config = dict(
    train_examples=78125,
    win_length=400,
    arch='xception',
    adamw_weight_decay_other_params=0,
)
Rows from block 12 of a small audio embedding model, named by matrix and row number. Rows with one number belong to one channel. Each number is 200 + 20 x the weight over its row's rms, rounded and kept within 0 to 999. All counts start at 0. After the name is the row's rms in percent of the matrix's.
After each channel's rows are labels from the 100 clips, of 14976, where the channel reaches its highest value: "top examples" is what is common among them; "band" is the frequency band that holds the peak. Only what is clearly more common there than usual is listed. The data: single notes of 20 synthesised instruments.
# convs1: first pointwise conv (model.blocks.12.convs.1.weight, 528x352x1x1), inputs 71-141
# convs3: second pointwise conv (model.blocks.12.convs.3.weight, 528x528x1x1, transposed), outputs 76-151

convs1.292,087,219,193,195,224,200,215,221,189,204,185,222,192,188,182,200,171,197,203,240,196,215,219,230,213,238,207,195,198,227,198,212,216,246,181,172,148,195,194,183,184,178,201,221,218,185,175,218,212,184,218,194,195,158,217,204,210,222,224,202,193,198,190,202,168,171,179,159,220,181,188,186
convs3.292,092,171,194,196,154,209,184,181,212,160,155,208,195,206,214,172,206,205,180,197,197,186,191,200,185,216,206,225,202,187,201,202,182,183,165,191,192,233,254,203,179,194,174,162,187,226,223,220,246,222,175,166,192,208,198,180,181,201,158,198,211,211,197,210,196,201,189,172,162,202,218,219,189,200,220,220,217
top examples: short note; D; octave 2; note: D3
band: 250 to 500 Hz

convs1.350,080,211,235,196,148,183,233,216,161,188,164,163,215,187,202,241,204,210,193,194,206,206,230,211,200,192,209,197,204,191,211,219,210,193,190,192,226,178,226,223,193,164,207,178,214,184,200,218,200,190,187,225,220,210,236,207,215,178,174,184,199,161,182,209,184,175,194,181,192,211,217,212
convs3.350,088,171,210,187,215,211,201,161,227,217,197,202,206,191,204,208,241,164,204,215,167,215,224,199,215,188,231,200,213,174,230,181,217,217,231,236,218,157,233,173,194,227,201,260,204,202,193,197,231,191,191,223,201,193,197,221,190,185,210,225,200,230,203,206,184,166,200,185,208,207,208,223,222,178,198,193,223
top examples: short note; E; octave 6; note: E6
band: 2000 to 4000 Hz

convs1.430,109,226,224,218,177,194,199,146,190,204,173,195,217,189,199,185,232,220,213,211,180,208,195,198,209,227,238,222,174,183,209,189,187,207,203,200,156,223,208,212,172,209,183,198,152,212,214,203,184,225,207,178,167,207,243,242,171,200,176,182,210,236,238,210,202,216,209,194,202,172,206,187
convs3.430,099,247,196,193,197,196,202,234,200,190,203,182,241,158,220,186,196,199,193,197,211,191,179,181,213,223,205,193,209,191,158,199,219,223,211,194,167,180,153,203,222,193,196,148,199,214,224,170,226,225,204,203,212,173,199,194,239,198,197,183,200,204,153,199,204,198,201,159,192,211,235,247,175,244,222,183,236
top examples: short note; A; marimba-like
band: 1000 to 2000 Hz

convs1.193,079,182,198,218,180,168,214,205,187,211,200,205,205,185,202,192,231,177,196,182,189,196,172,186,220,201,230,186,188,192,166,208,195,190,199,191,225,177,202,191,176,203,218,185,215,226,194,196,201,199,221,190,219,196,203,172,250,208,206,191,168,223,208,205,135,207,168,175,178,196,199,216
convs3.193,082,185,185,204,209,225,190,209,200,182,191,185,220,210,185,190,192,174,199,195,186,189,177,210,199,154,228,192,224,203,201,198,195,171,221,214,203,201,187,206,235,187,172,169,177,174,170,186,180,228,229,221,178,259,198,216,189,195,197,185,225,202,203,212,181,235,175,215,206,202,188,243,165,192,248,208,201
top examples: C; octave 6; note: C6; octave 7
band: 4000 to 8000 Hz

convs1.240,121,221,190,180,206,192,201,248,223,204,208,185,176,199,153,170,197,204,194,178,169,191,207,176,196,213,201,200,227,189,210,210,170,169,228,189,182,224,221,163,205,226,199,237,179,186,255,230,240,215,181,188,207,200,195,180,190,179,182,230,216,192,195,206,201,194,209,218,179,195,199,200
convs3.240,108,261,199,196,178,243,194,198,199,219,172,196,207,186,210,215,188,218,199,216,238,152,214,237,193,216,229,170,208,223,204,172,238,189,239,181,198,203,191,221,171,234,182,134,226,182,193,191,214,219,185,169,207,192,174,179,210,193,190,187,206,194,197,201,176,205,207,221,218,208,165,241,200,214,209,194,176
top examples: short note; A; octave 5; note: A5
band: 2000 to 4000 Hz

convs1.17,083,171,181,207,223,191,254,211,193,182,213,201,233,239,202,149,216,184,211,204,205,228,173,198,216,188,216,226,188,154,172,200,181,202,159,171,199,213,213,174,207,193,162,180,174,191,162,215,193,200,205,207,194,185,188,208,169,201,189,183,192,234,182,212,224,182,186,196,194,200,203,242
convs3.17,090,235,226,201,211,177,179,192,179,202,177,180,210,220,210,192,225,214,178,203,208,194,188,211,215,172,206,208,244,179,203,233,210,204,217,213,222,202,211,181,211,237,225,248,175,155,186,181,238,186,212,198,204,196,196,210,221,221,201,199,241,200,215,183,169,194,201,177,178,252,194,169,221,225,209,180,204
top examples: C; octave 5; note: C5; short note
band: 1000 to 2000 Hz

convs1.423,081,211,188,196,211,173,157,206,206,194,189,221,189,182,211,195,201,206,215,211,200,210,185,200,212,236,187,182,175,208,188,212,212,199,189,192,209,181,183,206,188,218,220,182,202,197,241,223,195,172,233,204,232,170,197,201,186,217,223,209,189,200,198,209,188,172,251,165,186,203,201,242
convs3.423,090,186,175,193,226,200,204,192,187,231,219,215,177,194,182,181,212,212,205,209,225,206,218,229,205,195,198,207,205,220,183,177,192,190,181,178,152,204,192,174,219,166,184,196,188,176,218,214,220,189,210,174,210,248,178,199,250,184,201,192,189,182,185,207,200,185,190,202,126,167,187,240,166,186,184,202,191
top examples: C; note: C3; octave 2; note: G#2
band: 1000 to 2000 Hz

convs1.109,086,222,172,181,198,180,223,194,224,219,204,224,207,196,187,208,176,193,197,228,239,206,193,196,167,174,190,197,196,184,199,195,174,181,204,183,129,190,198,192,182,216,208,195,211,234,187,147,207,209,224,222,209,185,186,197,167,203,192,195,169,212,190,203,209,194,182,187,251,173,191,190
convs3.109,089,202,205,188,173,185,169,202,185,209,240,198,204,211,181,218,179,212,218,191,178,194,192,188,210,190,178,221,187,162,211,183,216,205,173,234,179,191,207,172,171,201,216,208,212,187,187,205,197,194,191,227,202,192,191,209,218,207,213,202,163,175,220,227,237,202,238,225,197,198,211,255,181,208,156,195,197
top examples: short note; C; octave 2
band: 250 to 500 Hz